A small image classifier, trained from scratch: depths [4, 9, 4], muon at rate 0.0039.
Rows from block 7 of a small image classifier, named by matrix and row number. Rows with one number belong to one channel. Each number is 128 + 32 x the weight over its row's rms, rounded and kept within 0 to 255. All counts start at 0. Numbers have three digits each.
After each channel's rows are labels from the 100 images, of 14848, where the channel reaches its highest value: "responds to" is what is common among them. Only what is clearly more common there than usual is listed. The data: patchworks of several textures.
# convs1: 3x3 conv (model.blocks.7.convs.1.weight, 80x80x3x3, each kernel summed), inputs 0-79
# convs2: expand pointwise conv (model.blocks.7.convs.2.weight, 336x80x1x1, transposed), outputs 0-55

convs1.28:166171118190125117064131101163154083148105114117110121083101109111121142106127164159178158139062098119087106160209085116125097082115133093142176113122159140054138134106124136130050081100133090155081140103100112106119101118102102084151089114
convs2.28:141098168133162073153067135109057078124106098093140163119115150141155100137110114129092155129158169114079102112090149106081070116148152148132127165152114109163124135119
responds to: spotted

convs1.10:108141062116098167108126149113187154089088116168179139097107083163168185140121079183126119192096151125148140120129179120115110113098141134139090121025126052115110140155118097131102165136089129145102111120116060125125107133159143102176105136
convs2.10:123132144073124124120049141119179133169123118096097178096124103158173143117198129130088118188135160156099155117134206100098109129195125122116101131091114141164111103141
responds to: rings; wavy

convs1.69:119129066072145062120132088126151101098156146171105079216083134184110084124106114114155108083125114130126118088118131139176123101105128124124060126135089125145163121091132110121116181107159162041139143112082076099154115135099154123176085122
convs2.69:124110090091106124113139175130119108183157097096095105097114157141090075120124135144069082153129129100171171127144128130151070157103133142172158119116135160172127188114
responds to: woven; zigzag

convs1.1:116157138114112128108090192077114120142141157065132105091152159111095099154178132164092115136095086163156102158036073117178111110147134096076113153160108113169100119132125081137131139137119156105129137161079156143096126134097059156042112105
convs2.1:084176101057171105063122100151167122115110153130118133151106111132103132151123073161097124175073094082139135148141089143160141120106057159103133114088158114139148108203
responds to: honeycomb

convs1.59:152125173132159162080128127091188110118126141093102115131175113175079125121189138183153155160103128091167106151113102118102125147115152128111158145065115149082123177137133123168100148155161126080110153117119081075189169139188116064087061142
convs2.59:091187091132156173147104103179106115119084115073124129145122114099138166122048204111082099077151146104129135111068159170095122131123118143129121064152151139108107106139
responds to: plain; veined; rays

convs1.40:119135062116120100051157140101097124232099064119097107136127116127120160108139138161095112148132104135135116096091103146136122148137118181158114084088103032143110090168094105154153180101166105173112160149146135140105174118074158145125105123
convs2.40:110156091136107106090112125125161131159111129093110115103131155165088158102115092141128103129139099188076065107127154079116148150135115122100111143125073171098117119103
responds to: plain; centre pattern: plain

convs1.43:143118071149134070100168161103067149204168072102144081157094097126077127104113101127127088116084100113146147114117116118120129137126070146207145085118112079129120153086126127106080165105165117128163102121147149072101131166107150149060101097
convs2.43:071110091088148125111117092132088139180136084116091133102071176127104126104126162126105151103114094110121047118112101059122090137086139108138130125065129130155136151154
responds to: plain

convs1.71:097124157161166168060178072160125107083079097097137129128125162132142108113119121167150069157142149140143112141086097115208127173167134170107084112123087126105122102093077129140097117149079162151159132166121058207151123167111102142107133156
convs2.71:135129099090157135148093154074134140125134163071134121165126115157127121138144117116156114080141133083128138115084095110117147123069079068095130141084197123142114107102
responds to: rings; centre pattern: rings; labyrinth

convs1.0:180093083140175107111150094135136120201141124085150105136124094136102123150157098101072106115120151160110183112090097133063066178140131114174140113093070082073091131137079143197128146130128122153094170165094110091101101129111151104162084143
convs2.0:103131138129143102118121111171150100119132087131150188099134126128099112133186136064176118111166107126115159095125114150109113108118151096089084125120093136097084135095
responds to: plain; centre pattern: plain

convs1.55:106092160097148095096080114127115090116092163141073112132122172079117108153089077134165138092198160099123147129120081144090124123090153179129104106112149096105106115081137116112156140157086125138094092136163073188114135175165106063064150186
convs2.55:144168139095115122157116141078072109137137121103160154169090120134118092099109059105139154116122137110139164097166077162188064129137135158179120146139164122107128140143
responds to: labyrinth; rays; centre pattern: labyrinth

convs1.46:134110101135127174152150156174130114093174185154138095203102161111139152188170126141136081160172094088122144120127157144143130158094133204106104117066128119112174220106118097170141124156075122155091156157118089112126128095143172084115115149
convs2.46:158113106143140113209088146130087139112134136127147159144134033120082121138125128191095123142139151135085145159126100169111078137094109177105159141073094164106155114132
responds to: rays; wavy

convs1.3:135106119130136163120160143136144121154120072099147232120163108127116141132127131181097174118074152127062139174074105102159048101118140113143145131114129085177132105134200160127147128140160111107168156115170129043161134119164082124131092143
convs2.3:114157107115110158102121071149087116068119115116099075151146109107128150110156148107084126079191124090117127136085130139086180084103127093119133088080123130131132106124
responds to: scaly

convs1.68:132090096101117127145156095153128119072130063149120145176071126140165123180161089136116132131125081144154148140063210082101091097149108132059104112134113149055166156142108104140096112167104153110165143123135115053133100114107137146098125061
convs2.68:151162147161115081131066111139110124114180138136138131126129099160146173090119114187097178127132091147126096183141118104140081134149134102142080128152156133152107127136
responds to: woven; centre pattern: woven

convs1.19:159114130104115106122117134106130089076089117150194200097111181022138105111191083148094125187107143118120121096165133147142158106114120147094124108158160130153074176133149098131142114098057102102122160131090140124089138115152154164179084123
convs2.19:158180155172142074126163145133171107129137136156096154118099194150143198102180113108143102130130107098076172130068103173113160112144109193083108097158088178100152119094
responds to: labyrinth; looped

convs1.39:160131145104142108098093151218085072126110170214139133170087139120104094106138148118126140113072155138193116113131108115174134125094125134103111139107083134137112137095096089171119102139115087081067158186062119111109118140157144143083071141
convs2.39:106141173149139124172073161105158098093109126123133108123093121064136119148140109091091125113141116114096164127104101110134137110200110192129147144149158163139081155158
responds to: bubbly

convs1.11:183102118159154097123140098135083073090119141069135227112147118136126159128162076198131092129088104092126090097129104092132167137183158137133095138119143086148109199116153101112117143143094075092140137101105061140099090168120118127117104167
convs2.11:134152125162099154168116168235069154175159072113090118172120109098181075037140101037115144122134085093098171164172108185111075103110134085095136147091148112109190103098
responds to: rays; centre pattern: rays

convs1.7:117150170114069147117133130157103041189161130170160145083137108130162104079135143127122129140147111081139141173125080160105136081174161112114109094169157142158137120117150170106141193123149188097144137198071162168148154136143143177114140070
convs2.7:130102175092133121180156145107084170016151174086113058106184151128136124134126170176149164050116108147130099115172158192155113099129063119153168119120087137075115158107
responds to: scaly; centre pattern: scaly

convs1.67:135115184092170173085118124131165122121156165210143160171129115070148111088107157115116187157120174132145169134161172087126133133102125116073168190127179130151090123102190111167160087173058112086082128140144105166143119116137115127112137113
convs2.67:141144172168174150127142109122076081164111145138168119132116164135181208162116157106135066149163132109132187090084085069135127115188080139124077091132097156104155111139
responds to: bubbly; centre pattern: bubbly

convs1.66:101072126106115179099187156116116129152096132110185145158157178100163138151160127090092167137111100133113181119201146105086132110142110062150146158117133105157073106124107117124161096114062082121150148067166098094126126182066097117158099147
convs2.66:148105093111167146158118167122153123155102124109117115184164079128146117119112113137167165141133121112167144130125090104103201124100090116134146103092129142151205183123
responds to: cloudy; centre pattern: cloudy

convs1.61:125137074101097100154147094141125101169165070140110113121081092150155053137159099133105066103095168152108101140124045113111092119156118140144104068093144149129136059127110140137148120118070086137166076109115075195112111155092124127089158143
convs2.61:131146116054130116163086082176136155124110106188162200128100077078144113089099078125109134198166144105118120109162090097132124144129162124134199128190094138113065109143
responds to: labyrinth; wood

convs1.14:184119136123131096091106127139129102189187129140130112170175099148165142097122141127140121168148086116134120111168095134124112168150116073188153159046130095178084177121167108219094117104098076184086139121124121126149121096112104094140146172
convs2.14:134137118145130135120135108101176115158122077092057158120104106104111137062116156112187075148171087118157086101113138159112088106079146157110096159080133094110158162084
responds to: bubbly

convs1.47:154124055127098086104112167145124151188174107153132096187091080101160096111100175132146144128142056086085182078112132167108090127042117147158124094094135137126087152131137116116147113069120107096136159134090108101129097135164160164090162131
convs2.47:142101114061114108197173084142110110117151104127109180092094150111128136128187152108108138164109115162069124130159162082113150178130095159068124091103166139115105128155
responds to: scaly; centre pattern: scaly; plain

convs1.45:125125161089130171118067149103145065127118137110138086119116137137112097046088116122144105102101096090051117147189096117118092105096080100159135121156118159142127165070123137116083108120144109114099132045138080093054134149134092078100144147
convs2.45:140152100164146113107161190130114166108115109030170131184128111119103174095160076115085125115118083177120095118129135171115130112095172121153121105149123158093079104081
responds to: honeycomb

convs1.76:142101085171144165127143101037121156082193113109137060127048097171120119099186114162141112081132144129152157141113116163125126133151114138160165123058114129108083137130125156158124124122089127150115103109097065162095096159111156106168185167
convs2.76:183095140157122122139129113175085074164122087100101076161123132170144157114147085104096110111217123128120185161095118129159103225070146054127129135081120047166099082095
responds to: veined; bubbly

convs1.4:140174158135093149131150151098194097174130146066118139091141113146121124074128169141180129121109094083074144193154151162129075043116126131139110084160170119109120151088150155096126132083166133137125084089116118081187134114156140132091148061
convs2.4:150126076131094062084136118109143148108068165097085183094163151139117178108125182139110147119117164124148055114121144091141089168100110117181186131149117130177146117092
responds to: scaly; centre pattern: scaly

convs1.74:113117132125069095093118140126094086134093131097124125088170082097162117139144119079067088142080084131147080121091142114111097123160100067069119091114142114136081141138086103075095090132128113093086084122092045074099128125108150084072136128
convs2.74:038106138077166111178112163143164102164155120106132087110145135103150088141104159167125070156129100103122131164110170055112086149139184119095123167119122120131135145101
responds to: spotted

convs1.9:132115095147145113163096181113113128110126166072166177103142117202055133171153094063104117113108152142131136160150157131099070123130136082094116076123074167149133123136118111107095165115129123129057148092110059124192080104161149119155102105
convs2.9:120111107119105122148104111117135130097142130151152116085058107109095140124135181154154131160121138190114130168150092149116151130188080102171108164132118078120095126139
responds to: veined

convs1.56:135151143090072124118120171155099134201197126173110134099120103145183173103114141106192141159163116126116149056134121141095148076137149167091134133117184157156074128145129179168136160123128129168205122145100128169123185138121144162177159129
convs2.56:134164114109106090169209163145109128184110162111138130168170130104107143136119076106109176166140100161121079079112140153110119130137113153128197118104119122170127100063
responds to: scaly; centre pattern: scaly

convs1.48:184170159173098147091143222183102140114144156151125080131122101116141158096142109098158100164131144097172160119095105125181123136127184119127173087094091165179085154150119184140106090135178110216095137105110113138124124126130120180137108123
convs2.48:140114175107110156165119148122184139099131096146122121095128089160151159138094111134107159151121121136066129134134080141136131134146123120190108145111184156119162093142
responds to: honeycomb

convs1.60:144118100136086122092140179099122183195185109141099112134113115097158171089113171077139099112124115142133123098109053125128144123125122179105163124115150154143099116147082162141165130078163123204172089174139124189104189105093140180105134170
convs2.60:170126064082114118092106118156154159081151176185083118127101101105124094082123105132125101134172110163073076116093090159162121078092138198144152128183120144113122126056
responds to: scaly; centre pattern: scaly